{"n_mels": 64, "hop_length": 160, "pixel_unshuffle": 2, "epochs": 41.0}
Rows from block 5 of a small spectrogram enhancement model, named by matrix and row number. Rows with one number belong to one channel. Each number is 128 + 32 x the weight over its row's rms, rounded and kept within 0 to 255. All counts start at 0. Numbers have three digits each.
After each channel's rows are labels from the 100 clips, of 14976, where the channel reaches its highest value: "strongest on" is what is common among them. Only what is clearly more common there than usual is listed. The data: tunes sung on syllables by a formant synthesiser.
# convs0: first 3x3 conv (model.mid.2.convs.0.weight, 192x192x3x3, each kernel summed), inputs 0-191
# convs1: second 3x3 conv (model.mid.2.convs.1.weight, 192x192x3x3, transposed, each kernel summed), outputs 0-191

convs0.0:147161152143166130191103164109099093147139152149130118148140195157129237111123100125130090098146144122158151111140133113157188190131087139096133119173109128104176164085147118158100113124145138171161109142140165121148155253153109183149105165163133154134154129118097089161148103154125130127126152114153101133126118128195126133109140177196126108146098130118155138126183182099146216165112162067131156136136130163114104123169146082162158171124166152142125161155168144136193184120117151255145151133113158174121121122139154190125132166177127082135131093161141121100150102132112158129
convs1.0:148113106153129078126132141088189127124172133131144189111129142101127142056130107123130216078121105131182138130127113101131069160096184111134109140128074141113134129135137145132125127128109149116124102129146125133138121118125156192132086073126139128127175132126169128056078147135171131117138142114128129135163226134193115125135114187082125080077142126125129144138127164131130084132182162136057129107129133005128072097113178127125112129153179121129109130159132192132149170153161128092123183113147136169133109096136126127156181117127134106007132161090219100128150198154131117109
strongest on: child-like voice

convs0.26:138136119095125141141088138128115150181110142033115100143108119131137122159134105147129075082148139114137153129132076109115152057099128127149139145120116146115083141120100137018121131129150147125156122132143008137116107126205131161115141157126101131199145167126129113125145128137125113137102166136149130156129128174124142139137144130164207150144129136148144150119100178166144145122107124128086123141128127126091134083114112137160116000145151170135170189134133091176161074117085123119204162103122139086123130142195084155224134201130129123115202126197140114152116112152128127179
convs1.26:120068132175130126131103132111127126055123129185122156125126157122130126125072127116122128226092152140131137116132128127057126158133124120090134116132092127108080067100150108109123125161135173120129125128129024129198112119206124131160122127033130078033131123154129131130123090140129127153136121141065125117139076120145115099118132128123053133131090082129031128169128053114039114118133145166127196110131129127057133131124130126125096127122128163074130124134161127146112072105068077130100127140123126144129128130126131131088122075125113134129128122110132121189124125061116084039
strongest on: thin (high-pass)

convs0.149:120129153161148108141102141140155246233109098110122143156132054111136151148127159175121139137132089131145165135121155167076136105128148116136154118131167162148122059165074207163134084151132108142108173173148118132142115115084099147124155138119127106126134141175176139176134068132095143135113148135122144140150105231145122093160122137126144114136111108134121154142133174151191089123013138141126165142186129147092126169127144139133088112168141129091178125127134142134123142192118111130248153091132128083149141135131073133184138195109140140139121165141114141133122059133125106155
convs1.149:141064122162160128090126127110142129128056112149059218127138124121157180024123112144114114187088120143190163128130134151098143124134136056130111092157115138137101103129123132096105123146119136081102132094123086091172093037133080110147156119104127109053118133161145125138111121125129070170113100036090128126150135115137106127111114178100147084113127069110082134148182113057092129120087150162151140086140085115099101107164112132135098126045127158136057127150144120136132082137113107057110101126126129141128062087139126137042131125115130183096134146111124143156130160124130085080
strongest on: vowel: /o/

convs0.191:207142127110119145180147132066092132128061179127069089161110119127185076118129093180119099073155100109127113085116110096132182131099125120132114103141094110144130155112066198128088129112210186130197100105171127116140072075126097209138140207177114132135175170129125125120198105204135141135122200108150192112126164148151122171136150132127119144151118150167148122137116130089153141158071122132112127147123154126105139096135132135201116130116210200164148137151145123133163112050125132119118133123114135141135131154172062176124125133175147120104142126110167108138146101123098121127
convs1.191:139143221055155166151136136138140121135164157105103128138177110145135128124128225151159133146169121127105153119062121121132119190119122125127174142092142163131127124065108149113146145122143096128185125159126126123131138184140122140098114148126100123127100153131127132129134145112155183133195167130127120166099123139108169165173128108123126222158133166140122094126136156144124158088129140143125133206118147141127129173146182115133180128148091154144150124127140084130104122000200124117245194150126128137151152124160003133108160136135122113138126121130088181129127099138123173131
strongest on: consonant: none

convs0.4:154125094143115132156084128130120124233151127064125083132168145128161140132153130207121119086131139132160162143137119066197166106128147138139112127125130129110141135125126093082127118103168171124158081099130133128126128129181140176103175176144121110167149166000143135138154098160137123160119186124131157157130128174142130129124120155170142164096204128131182160081121155127161119133116120102135080134130131148130167088120121115170159114120169168096135170141138067162170131132131121114207132121124172126126124156175112199183144181129108070125168115145150122111118083173141128229
convs1.4:127127137128129120121113127116115153107220131125131148102138122102121125136053158143105139125221101131122084127085125114051127159128126142128133078121111126110083084125181122099118100219151130088119122126133038114142136146140130126138129132047143128120137132129127200138112175141124120144099101171129127059122068110062140110133132130102098121128125109099067130172146045109111131126148057128118140106102148091128126119109137128049244116136137149137112121119108133128106123121130128155118139121115106131104118121113132129060082061057116049091128080048138065127123127062127149095
strongest on: clipping

convs0.69:137129111091124144136118135120132103155049075126177108134140024118126083101125090149144103092098157164127166146142182149131131126211083092093130119154075154133119128086075110176114180128140111169128113083141138155122148151144080142150095147143155124132152127101044151136122128147131120124118144111138069133125106140143126120163180131115109095102144110000134145086154057105132098118025141127180165152096131125146134083147159132137131147080127140133097169141123081160156070115129110121136126101088131124111173105148120229122153125091146122092148134133138108120125144161157235136
convs1.69:126134138097140077109148166115074129117127143132077073116132188110136086121115088122089167121134236128053150125131148135118135133067181117125128109145048022153113110117112127096098064135111182145122131155122116110125109114130087114156106107121129130129135107137194143144118141129122122116108089110130125126130091124179021129086123052188179082099128124136121130140067115127129123176193118129115145097163183118130143108112107128218133127108166127113089127127132145125120170125097130102104062101103129127114125091125159128126022120121129140223125077131116171126127130125125072118
strongest on: vowel: /o/

convs0.35:143139130154128143203079099089116164122104118125125077178146119116139091116113123139202085123162091162175064215119108131118147119093136096112148159163140155148117133000085157131141168120162138100163068163158127155117157156141098151126158162144134102138178138138138052129156123150107165143128158160125122133118061081126100131143109186209174135175098159130167054121110136129153110175116131114062111179127129103090144109148215156149144143119152151143152152131114076136134120102112120164150092122173124141164126129148093165126088097121128116114176120152149173157138132161195162093
convs1.35:135132109067142117173132136036141125126072120133075142116131136097106077091111158102124190128164132135140120129148153158131039145124138127129123155122118038110126129142043129123097125125039103177125202105168122071126098124127168196130092124121142128128220112130141143091112141135134145130144094072130130126132161086142050123142129130138118088132140136119128145121054133130129122122209016126082137126123153048128130170107219115132127134143123128126115122129100175129118150135213128055122134115157141151142169120124129125125113107192124129115129162102105118127117187118129125128
strongest on: vowel: /e/

convs0.116:185131102111129127146044135091068102138121111072127099165126132129152129023210056146202159113129141185151103255130115124160137130128127032184103170148136088174212191119117124129146152109147145117154121117135141080084130131175119164130118148166128136134145138131145117131142110139133138124171142119131222139129125131137118151142121152149159126114099134134169109128124192128189165152126123119136067176124126137143127121160110137158135167133160157141112138146135126154177153118117108126138125147128092152143130080177131169122138168149126138123169091175143150138128168122230136108
convs1.116:130134098073151097132150240127072181143178100147137122120123124126086121107101186129095209127201114130122099128135157132130123144110172163128139130121123131111123127177163191085126125150120123133090125136157083125128167146157186155160124131085118128129165143147163165113091146104198131139130178125129128113114147134124136128201118132098000104111129126102117127178125128124129103123135117127118157120115141111129118156069130118071146126161152139189129153125124180128121160169238128137169168122054128135138116134161177055125099081132121106104128144074152088127128134015128136117
strongest on: vowel: /æ/; thin (high-pass); clipping

convs0.51:175132086153190152172096150102094127139089115133052099154131121131167109107122128160124083125131126145164139125182101156123147128144108092149118156139108092113116134090079149136097208144178149160160092154180137167137028089129075183150098189187147094132172176150099100125166111178136114133123192079124130122124127149132160144103170165137116143147121133121131128156100127099131128091122172099164141140132121113130125127141132144179133126117156181172121149124142159159181061029132099091157146093165130104134171132172071236109215140153133133061146148106153178138153150127127116123
convs1.51:150111131086119120151138147095097124124153203111104091088136142114107072116109143146097136131122238140048109141101151156140089149087138138149128151137087094178126131139091130094126107127073138251163195121128121076129142175125110164154066090112133106107217123124149125104090191129129132127139053111108135127154153118137111140092128071178148067129139136154131105126057123132126127131225104160081129101129147107108074072131173110146126133127118132129090122146136188152117135098157113066135068145124132171145136091128152133126081128140154153216145121130073171147133144128145124131
strongest on: deep voice

convs0.180:150146072128116125147078139139111130186129123038108054140150129133148127137156130169124116061139133131141133179129130045141161104120133141159138143125143132124148145129121101087121136124150155136151126128138111139130118128246147160096210157134126135201155154050148130121141127138132129161125169135134191161129132137135135134122139136163208141136152123130153174094099184133154162142082114116120096148130129145125168054124114149152137070134143160142155179131140110174173188121103122091199139124136133116118127136175082183211135206134158130110188134204148116128122102199182134185
convs1.180:126127139127128122128112127126129142072179130143121136114127134105128127123004129149119165166133122133130107129112130118030122181130125135132133120129119128123077059108180126102120121234141113059129123154126000124164130134165133129155091117000131126085130117144128151124121128137127131132121112144124128066127046123109089088124119129107098126124105040099035117167131024104085118124141126132121180115127127123125133130123136119088118116127130165127128122118127123134064123099130127139124128119126100130126123129119130129060118069105112103121130119049122100128122120101129105049
strongest on: pink noise; thin (high-pass); white noise

convs0.150:203138139105133140188145167065098127142075209159101124156072124122170096080120108232114064038213106099132119119121134100132157152125126129133079120136103120136123160132069207107079113123180152150179107135135139103127079099138090173174129184170111137143149154157132116165173104163145136126088174110149156124125196147126116143170170134124137151170105229182176108148115128079146162150097130151148135138113130114131125089149162111171123144086181176216145148154123120138137134066129134135126125114126119150111115165155074153135121135162121117108136122127148113147147094131124127132
convs1.150:129140241085150149128146133154136123132132143151099127123182155142120118124128223154121124126144191129103186124123130134130129165131124131124205159117120163126129130025128125104128147125135149134207145139130129128126137120125120129068122131127090129129127152093130132133136114096143144121165132153130123171129117122149137151138128083160127140123147163136130134130103180162129138126127142138132090141162108148128126119115137125182126129141101101166154129125198082128088135000194128127255144158120128141133134128141000141082182136128127090150130129128112204127126086127125140137
strongest on: vowel: /u/; clipping

convs0.21:164125114128126156139059124114111006130140128077134117166141148133144150000154090136212122118141137147153134196130048112153150100033107000147111181128156127146151150097169127120162154061156143111143122101130134104123137118151126149127081155156114060128150142110104124135144106138147149114152143079128156124115072139153126130128106165153140129154126128126161122121149142113140160145101127114129092115131132149124131128098123113156161153136152165128113127136137123122153153123120059120119129132149120135149135089188098161128143144149130126125151126144142148132135139169170126135
convs1.21:128130083117138088128137219130088182145185071212170127120135127134110125128078208128063186128183126129128122128131213166118129128097168184128162131125127134104119112170165150081123120166124128144104149128142071138128181141154203143153126125075133128128139131145158210122129133120199134137130165142129128119124132140140125122196124127128023109099148154088115150182119117131129116129132132127122186131123154119128133128061127126113146119157144134164138148120131196128118154186220128167145147125074135129140124145141212071129103086129118091120128159106182101127129144034128133119
strongest on: vowel: /æ/; clipping

convs0.135:189133120152137170181080116099169110117123134118132158152145176110189172078134077143187079123117125167199156125162063113149183152039066064132110163148133124138134137098207116166163146118196154105164117127143145109134129131125095186134095189178127066127188167117062117128174067173157108130128173078128179132132126145167123132120125180152134133137121133131169126134167119106134137166083144135111146145135138180132129127124147149179195160105188187130124121164152115154180125125102075131106128113163127140132123090179105215121151132141138131091170132125158137166143136168118120124
convs1.135:137135094112152066154182209119075128129136049203147108136130122136093073122121183123049137121154135136156135128132244208131111128099192181128175114129078148086128118147077135126123133126120128172118192118169119157127147131128157145132117133120151128128143137131165194098123141128211146127139172155129128119131180156146090144210126157137095090063135114069128145163060121126129106133138119126111191128130141104128124130067120115132161131217183135123136126127145200128091195161201128134171148108123133146145135134129186121130124105128124090101128149123178121128141146111128136130
strongest on: vowel: /o/

convs0.188:206143136111132118179137171045096096142100188174112138153066144119171121056121114213107058044210124093145121125116133087153141159129115119142078120133085119126123155129083189124090120094182158152171097136130153090134084114144114188165115187180111131137148158137117115153173109174153159124081168113155162122127182139135096156168160145117131124146116225172185115137077125093174165145088111119149140136119123120130117082147140089165147153077183169191140154163138120145134145064126129122120117103093121151122115164154094179128110129144132105127141097131159127154156088136126114135
convs1.188:123139213082143132130144137151121125126134146168091124124155162142122112125124252142118126128164193130110185115121136136125125140128119131143198158115104152126125128040131117096123156128127147138194162135139128128125130101123117131098121130123095128129136149063126141136128121094142141090162142166129116165130113122166127145140133105160126125133144171152129155134096157164129148125127132138126097138167119149126126128109138129178130129143109053156175129127202101146088134000210128123255142169110123145129134148140012162089172126124132081150129127126123211128135109124118135132
strongest on: vowel: /ɑ/; vowel: /æ/

convs0.136:149134129105087138147115137119091134149129137044113081143128130102143123133147123138110108106137125122156151145132127035037148123114127110190137144135152134140142171124099127084126128123153148141148157127136069126122100122140144147064159159121127136163145135121126122126131065147126150136125171132160178139131221171122115134128130139129204144146045133140220170098054176140160148135083057119077077137132126131131139112110115156135127025145146141138157141163126108159139152120052132107166172129116097126112128147137022156152142171129213173112137127196151119158113097170142135069
convs1.136:120131094151130123128110130103129136069115128168123144115121135124135129127023146154119123228166124142153119133132157126092119122123132142135130113121115124126122103163152128047130115206140118121149122125123011116158114101151141127145129111000148126107121139157128145135119098132135118137125115143130050107137154115138122118133101136085126123173095124132059125141130063118094193122145119131117155070127107105127142199115168126114078108121129190141134128126185135150125123032155126070149135139122115120144122152129079122125115105117088115104138117063129099126192184126133096050
strongest on: pink noise; thin (high-pass); clipping

convs0.5:179127100156120094149127105137144109100119088127149161114113063126151119129126099110133096161112141156174244147132194162129141139178121125134124120124073155092134156116049129178112168121160125179139129130134158122132119139126027182159071144163162145126162138123093108138131080205132149115153173093141109136133129144143141128173113188119105114106024096053162150116182129121153167110111159126192225135127123145138113159129161118158126145119164158119100098133132086146134105122125141082079127124128081136149127081144171206127149126133143097122130132118130123117088184158141140031
convs1.5:127131090074153074137156134115074130127122116138112071127128131122135094114117073129115167148130219127027144125130147158126138086075246134125128092127089042132106109154106159114115041130084171126105121143111125099127118102146118115190122099125136130129126133149253127138108170124133135091137104101129126133130132126169029137145096049140151093112121115119118129149096115119130124138176139128127164071167215138129132130078095127180124126127164132129109128127137162126109200147136130152126080096134126126134097126176171126126063116129146148181125094092121154126139140106125059106
strongest on: vowel: /o/

convs0.119:139124115177154125169080126127137128112012125124031123149123059161155041117135108129153066128118037152201163130158085146119133120151127104118107147149110088106125128067079134149095171137160126116154094140176122172157029104128085174135121164145123135133167153152121095132167125164071129129113174071126127124125131154128147133120123186161136140139105128126121077104074108116182125077132168136142146149109124088129122118155150196158141128072158161131129125137098139131161056089131125107135129103161122081117155119148116209134205138130145131101136129100154180153125178162129123114
convs1.119:133114139105116129166117145074119128113113191103061116078138135118108046111108126133114138152123244136055113141117123129128056133129130118153124128134076073165122125123093129093115120133038143214173154104136108068131114124128109186152089117108143105105204136127150130109110155128125123129127064100106131138171152112146097135103135068189151086135128137161128095113034122132124123142228082165100131101118154108104101096136199124165112127117105136128099127166122196156127122101140113049123077161136121152128144110135125128131072127169149162213147114122095170148129146131145123124
strongest on: deep voice; vowel: /u/; consonant: /ʃ/

convs0.113:145087125082129159150089133133117128144062149043096084148079074126147097138131107142128039108157139113132158129149078131090159074071121119155152142114125147115081140105073147057123125123164161131169141134153078135107102118126125173116130169133101120134149175132123100122152125148112102130075178137121155157117113183139156145126137126127160139142113130145150166133102184185138142116113138132048116150126129117085127111095112126173086001142167182129168196132139079203167089100109118116185164115116128076124127146201088177176135171133123159089218131139146097145115114125129130119
convs1.113:116073145185123126135091127130127127028105136192114163127124169115129125129080110104120134227086159146132165082134127118079123141133121125068140141125111127120094087102160127088122121153141159118134126123133051131191116113195114128156125131046134072054134123150128131136126101135129118163121120144071058113138060133187122099112129129123100132136084091130053131164131064122051119110137153170125176112139124127048139142128138129134096125115119152064134126140160130134113090073053069124090127132139122122125131132126071145080128069118126154118095115120129119198118110108078077057
strongest on: pink noise

convs0.156:201149083093119115158114149084046091160104134122119066162057151126183136103129126203118108057144117127126128143134120097166158128122126113137113136138055100094126138107078150108134157114201186133189116125148128113120095112140124210134105213169106120128179183121127075117194083200145130131102200104141154127126118148163101162157155136126128126117128125110192124131094137114177175134079105094148093127125124156135144117137116094196173135112208198147126160130143094153166118103126124079165138136048140135156142126175128191131123142147121108131158107133173138122147105132144114142
convs1.156:096114174108155123174122174101128132086138151123107119140152124112255103164109191124153118132152140125109112118097127121123113129135167162186167085124068140130123123068115110149151115126142129156218105130100129136119147217130117173124121136129104087121135154089190140164150147134130136017126150212126128120101106140104084132163176133120114126148114101155130061156118086136125179118157122145128130158112157154126115076136140135141150130125135108082172112112147139191103114088164119122214133133101110126131162130105027222128133107096117107141139044113185133132134124112126168121
strongest on: vowel: /æ/; consonant: /ʃ/

convs0.63:141129174117138130159141050137139115055112123145194141126072144149133132119119094124138127177140100144084186086080086122123109131139115121085147138122144156123136114043205150161142114099149125097137132222124157118129136141104106141123042125151104145128115098140126113139140117135123136009118123172120119067126086121114107128181107081109115119127111129113136091146131123147144150101124071125110131120032124161130123128161162030133145132181133128094167101133138003121099164123169132186128166165040126117150114110119138121122106112165137102195100138121122118114113126122098170122
convs1.63:135130124223139118119135133087152129131141128147126169148131122129129188094124124129122090116131036129255166128119100116130130106108129119128126136094204246131131130133153130121155115137126120095124100023138123124127099042125142139129235065115124128129106135128143122118139116129129138169138132131130128150129129136190068132132123249111123117146129131144129161131202138159130145129072163126137127146169062147129122134179118113191059128103114127137138128131127136128154098134129128130112146113160131137140072125178130128142156131088138136014128142145157130127136153129128124130
strongest on: deep voice

convs0.6:145075126080132161149088133137118125144058148051100083150075073126147100134130107144128042113156145121131160129152080135090160081072122120156153140113124147115073139104074150065121126123165162134170142138155088135107103117114122170117128169134103118117149174135124100124149125149112096127065179138116164154113114186140158144127139125125152137139117131143150168137106188182140141116118140130048111151128129120074126115095114117171079004140163182131167190132141081206165084095112117119191165114114130077125129143197086180164135166136121159089216131120144095140116112116129132123
convs1.6:117071148187123125136093124133127127027102139191111163128124172113129125128082103103118134226086161149133169082137127118085121141132121125076143147125112127121099091103156127085122121151143160116135126124135059132194117113194112128156124130053134073058138123151128131136126106133129118173118119145072051112138057135192122101110127129122112128133086093130059132162131070124055117110138151170124175114146122125046139139128139129135097125118117154062134125148163132140115093064050068123091127127143124122125131132126059150090129073118134156117095115121127118199117107116079074060
strongest on: pink noise

convs0.20:201124126131137163181101140087134071126133124125109125155124133105180159095182115169178136122137130180120100179126121116191170140125124115183115153157148115127189170121135134137115161093195193156202125134140165087132128116141108211145119194201118114128168176125124124115191089166124140131128168115128199118159114118157121167133141124137130143161130130129194122135130191095151169145102104127130116140156127092125138143142104100208153160125211204127115167151166120189193126084125110125133112127117130123159107131196116212128121163160119119107205110144148135134156127075175119129
convs1.20:131136116078133121138143189163095151136220114130164105124130102141115133140113215139126167122208096128126108127101136125131170152128139176127151117123123182102123131148148154112170134139145116130120126142135124155116182246125209154126138163121108129132146143120135146117111154127180147105139207165132128121117122175106176144197145141088021143145143165110132110143149127120132136111129125125131130145096157137134125139099116121056237125170114122170163129123112145127109137141230131150167227125093140135139138154117142091138133083128125048093127117111152075127132142060127197134
strongest on: thin (high-pass); white noise

convs0.184:149104137183171118131116116162181125094017106089107132159162081095154024129128117063137107148121000148163143109172097155119153098161133106087123118114087145138114115111109154160124144125147136123144106119163144176125073095116065146143120148157096138108161172136126107127139142144113123108137175121122125125131145127122193128124143156092097146150092138120136073131090117099172138125120171115168146158112122105100136104158137140145135143097144148112147115145138170137127020104135146129119117097162099059134149122140126178094188096075110124110138128043155148147136204122106121092
convs1.184:127124120101106137186114104102119128097080185108108102125131057117116063111090114131127167154134219133007139134105124122127044145147138123148100127141102017182114124122179129107135109137064073147141121138128102093126098133126110144146041110108139116119161131127133136133163124129131133125128040084121128128153177118130102138100118014140182086125118150179129067117068112107129074112232126152131126114114174102118134120132179121157098129122092130131077126161100148152131139137132125090122083118177119117126174100130127128128119120136143169208140126157116157136122139137137130118
strongest on: vowel: /u/; deep voice

convs0.93:209130096108098133175125123095069094124126135093084096135132162136191128106124121158109106042131121102144147144152122087141168122126123106177118125137108111116126132113118159087122124094200195164188125110169119092136094118131119202157116215185121122121188171123115125143187091202143148141119203097145171125168152141163124141145146143142127133124109126120175142121034131124141160164101036111145119128142146123124112109102110103192143103116198186132124160154188077181157116121102124069169138133052123133137127115170067184128141119163135113135162129130162151145152099132148130125
convs1.93:165136146120127118144113136137144116081144129132087138106143129117127124136115255149131129173237132139129113130137133131130125144140085143113170136109116124088128129121110115080147109123134128141154130139167131129129143135128133136119125145103114125130128136117096140157124132133126163126181143156129062140109113137153150129136134145114108148158117208127131127125133139139128192131164147133117127140114120135129137181134145109122137136132124143179169097102151120134113110000243126152255152140145105145171141155120000138134118113124106006067136125106121105128125136125133142141
strongest on: thin (high-pass); clipping

convs0.82:163127162113087154167114132137095132132122145040126102148125141132146115170131125168106111060142117117164153131169137057081179121158122159162139153158116138123142169097126113072105139124175150150167134121160114151107107134116125164098186190138132141136162156127122130129153063171134126135127212142142219146144179156124124146144154148116175161143107126137208123109084177128183147130123102124129089145151130187152175068134121211149171022143157152139174182180136083163151169109090151140150205100144106131126151146135103153135176192145183146116142126134152126188128129164133144155
convs1.82:129131104126138095127111129074132054084112127150133136120122127123128120126154157135108125255118125138132108194134138140244129126139136146161125106112115126122230225133128120100142129093135166125122115127119186114168118127044142126116130116094126127116127154058163141117119129119136160153162127135155126126130126117098119096134124130116097126117107124130255133135129100112207163131133114124121185097136101136177115162119141029132071179123124167121125109117164135142124127094157122082186130145128103122159121156162125148126132121130102064128153123079127117107182175126173140099
strongest on: pink noise; thin (high-pass)

convs0.102:163130062127133093142059108075085076110155090102133108144115114136142119055178085167196133104147139123122079223099074128229124134120117077231098179092127145149185134117119129123149163092142146069149098106133133064127135129195097150078119144142135134150138136078137094127145120130131157123168141134148131125127122119132092152134122130131128127150133152138211090137122171138235177151130113078107064136120136124132111122137130036148144146165144144139127141140141125141145173122123121098128126163124108133145130090155130193128126139134124061125149118186136167139131153116212132131
convs1.102:132130107102131086139137240140080165092167112148126112126117123116128128135076176106114197123240103128120127127130159136107131135104137188127164128121128131130107106145194149097126125157125123123107117138142083135138152135151197135138131157087141129128142129150145177134124129132188132130129229134129127127118144182108139145195115115103061151141108130112093128169129097139115150125133133125117172126125147130129140183047137122061137127187132156143177125122115163127083158175233129146156209124038117130135129191132180112102115044130121117101127135102179087127122122053127123094
strongest on: vowel: /æ/; vowel: /e/

convs0.109:158116110110129127161139137125123120135119170091057088147140127135169083137095142158133089056159122103132133135127117098124177094118127140142134149119122131121080104081071139056075128125177154141183135125136099140121023084141117177126229181129104118102164165114125113138171103164139119217123178164098227144168161178160128157133149125126139152152113138151184114124115116123155153135078127103120126136181125160068186107114093162171137062134174167139187175157135092145169158059132110104170154123139127113140139207154096144113141165124158121111161140133170124172140095117139145129
convs1.109:140131153125118121111098000103146133096105141123089137118132149122137140129110177128158137245000124128127123138102126111122134229124114130128129095133123126118125129102143112071164130141132173120147114150094083093136067110162101081044132113018119127125077121137101148135118124129114124165122129119126093118118112121139168091098131126098121131128124141124110131126161124124108128144121132129127138147154062128133147128199140107173063131101128164125120089098156116129130113003156125104187145150193129134134117128160088136125206128131102131123130114121114165130133142131134131125
strongest on: pink noise; thin (high-pass)

convs0.17:119128131149145120127123155128164214255130117139131140138190126097136168168139140212124131121133131137146137126127142130181138121125169125142140128128154139131127069137114149129157111152134134153122110154156120146145135162119142134108159137121132121152146145132175145134123115131140118129107146130108131157143149238140122123126091150151136137112158066136129179123132166151138096139000130143124136156174122133036132167120128126135124072130123139086147122139131118157154141151121124136244136107118153115120127142135081150199129187116156112139131133136104138130112060130127134255
convs1.17:160061131140144114099117122061126127117122139135072188122127127124123155076110119130109140156125155143143113128097125120070122161113129083128125034173099099156077080107133126101108121133126149094088120130119080079166128135146105116147108126105130112036145081148136125116071093142125055128093079029080129075150137113127099127092114164118140097116122075115054122154167078037068126123114115170133137107133131116092111086158108134132125129066160153128025121155144106129135107125124111116112116121097133156119085082132119138027094123121135194109128093120117129164140150128128068057
strongest on: clipping

convs0.189:210142102088126102164123140086071108143085136126116079162060141125194125097129122202123101080144124129130133134126125106165171129126132113133116115133048114110122136109065147101133131107203187130193112119157132126125098113135109212136107213182106132126186186118135083125200083207149137132095205106137150139129119136170104165161158132125126128108123128121197126143086133121181164139080109102147107136120127165127134117132122091197178140100209197149124153135148102152181118104117129103152147129059137135161149128177137202129130138152122109124150112135185135117146107126135111140
convs1.189:108117167140155122182126172111133118088113134159096143135159104120255103134109180120155137134136138132129147112115126128123106126141143142188159081114062147129122128067118109118140106126148110144219114125113130136125126157122097155124122142128119095123132146065161129152163138144127138026140172220129126096102117132153095132156169156090118126167103079164133067143116097135131175089155132137129129149114151156120109083137148127124138133123126082070189110119136141199109104105163115116229121125089108122130160135110038230121146117106127117131136051098214130135130160110123169118
strongest on: vowel: /æ/; vowel: /ɑ/

convs0.141:178124031166159157162090136114090124182079084128122145146128161107156158112136111176134056110133171156184134140191105141131154136120108099159106166153101107121129160045116141145135178131170139144151090174170144143149088119127074186152123189185167102125166168133105148121156069168158111180129185075117168119143118153166152144118172198150135130131124130107134146146129117090145118130108144133169157141187117129156112122125153150177183142124173177146113141141139125154165111047121109050146141107184130139125143121172068225115190112138147134090166123130123139142174144150135097124
convs1.141:134121107105186113130206176068067123123139157163135091124110163105119084112119147130071160119145225143064087136105201211132108122048168175146164133128068093142109126144066136106116060123122164223161224152132125097127162153126123171156064075118127113110184125131179123079115178128132114100138102138113132131131116127130102145150118081164146066077136132130129119132061105134127126128201096159072144100131164101117102085113134110142127136159138142130108122140147182146114160155165122122129102121118133153158130119135191130125076120111135144200137124114102145138147151120137131126
strongest on: quiet level

convs0.151:147123098173208126147129153117136130126042137139076156115112094123143094131101117093129092131108086125219144115199147190131138130151094119120132110122052116126054128158062134130090216136150141169146103165165124148133000110127058158134116166149148128126142168155078085137147132157144136131152179075130131121127163166126116130161199217111114130163116137132132131150135073098152142127133174149151172132122132129175093121144118135155152131116156159135125130118139173139154094058122114105115155103156126132160185120149098176130200124136134131121135128101143124120151153144116131128
convs1.151:131098150098089131127110102071134124114139213120088130128129126119136117113118107132159155141114182137056131145094136141131073189070129050150132140133102034180125128117105130119124123126132126150162168156088128104140110140128057130137017113128139101090157126128136120063142127127120121128129031100100139134165214121136116159054123062161170115121131136175127061128098113133115114122255130154093134117143118076098098068129149121156123130125127149128081126143141179152121132108150104078120082166180129142130133078127086136113116128116146166190151109152099152149129119174148128127
strongest on: deep voice; vowel: /o/; clipping

convs0.163:141127119090125146143086136129114148168096145033108097144099110131139112157132103145130063088150135108136155127138073117111154056090126125150143145118118146111084144114093136019121129128154151124159126132145021137111105124187130168114139160127099129191146169125126109124146127140122109136098169136145133158127127176126147141137141129159197149145122135149146155123097177173142144119109128130075125144127127124088132082107110137166109000146162173133170190134133082181164079114090123115197164107122131082124129143198085160217133196129128133107207127188142111154115115148127128157
convs1.163:118070134178127126132100132117128127049119130189120158125125162121130126126074123113121129228088155139131143106132128124060126152133123120079136120131099127109082071101154111104124125158135170121129125128130027130198113115206121130159123128033131076039130123154128131131125094140129127158134121143066112117139070122156115099116132129123062133132087084129034128169128056116040116116134148167127194109131129128055134133124131127124094126121127161070131125135160128140112075097063075129096127140125123134128130131126118132083124073124114139128120121114133121191123125069104084042
strongest on: thin (high-pass)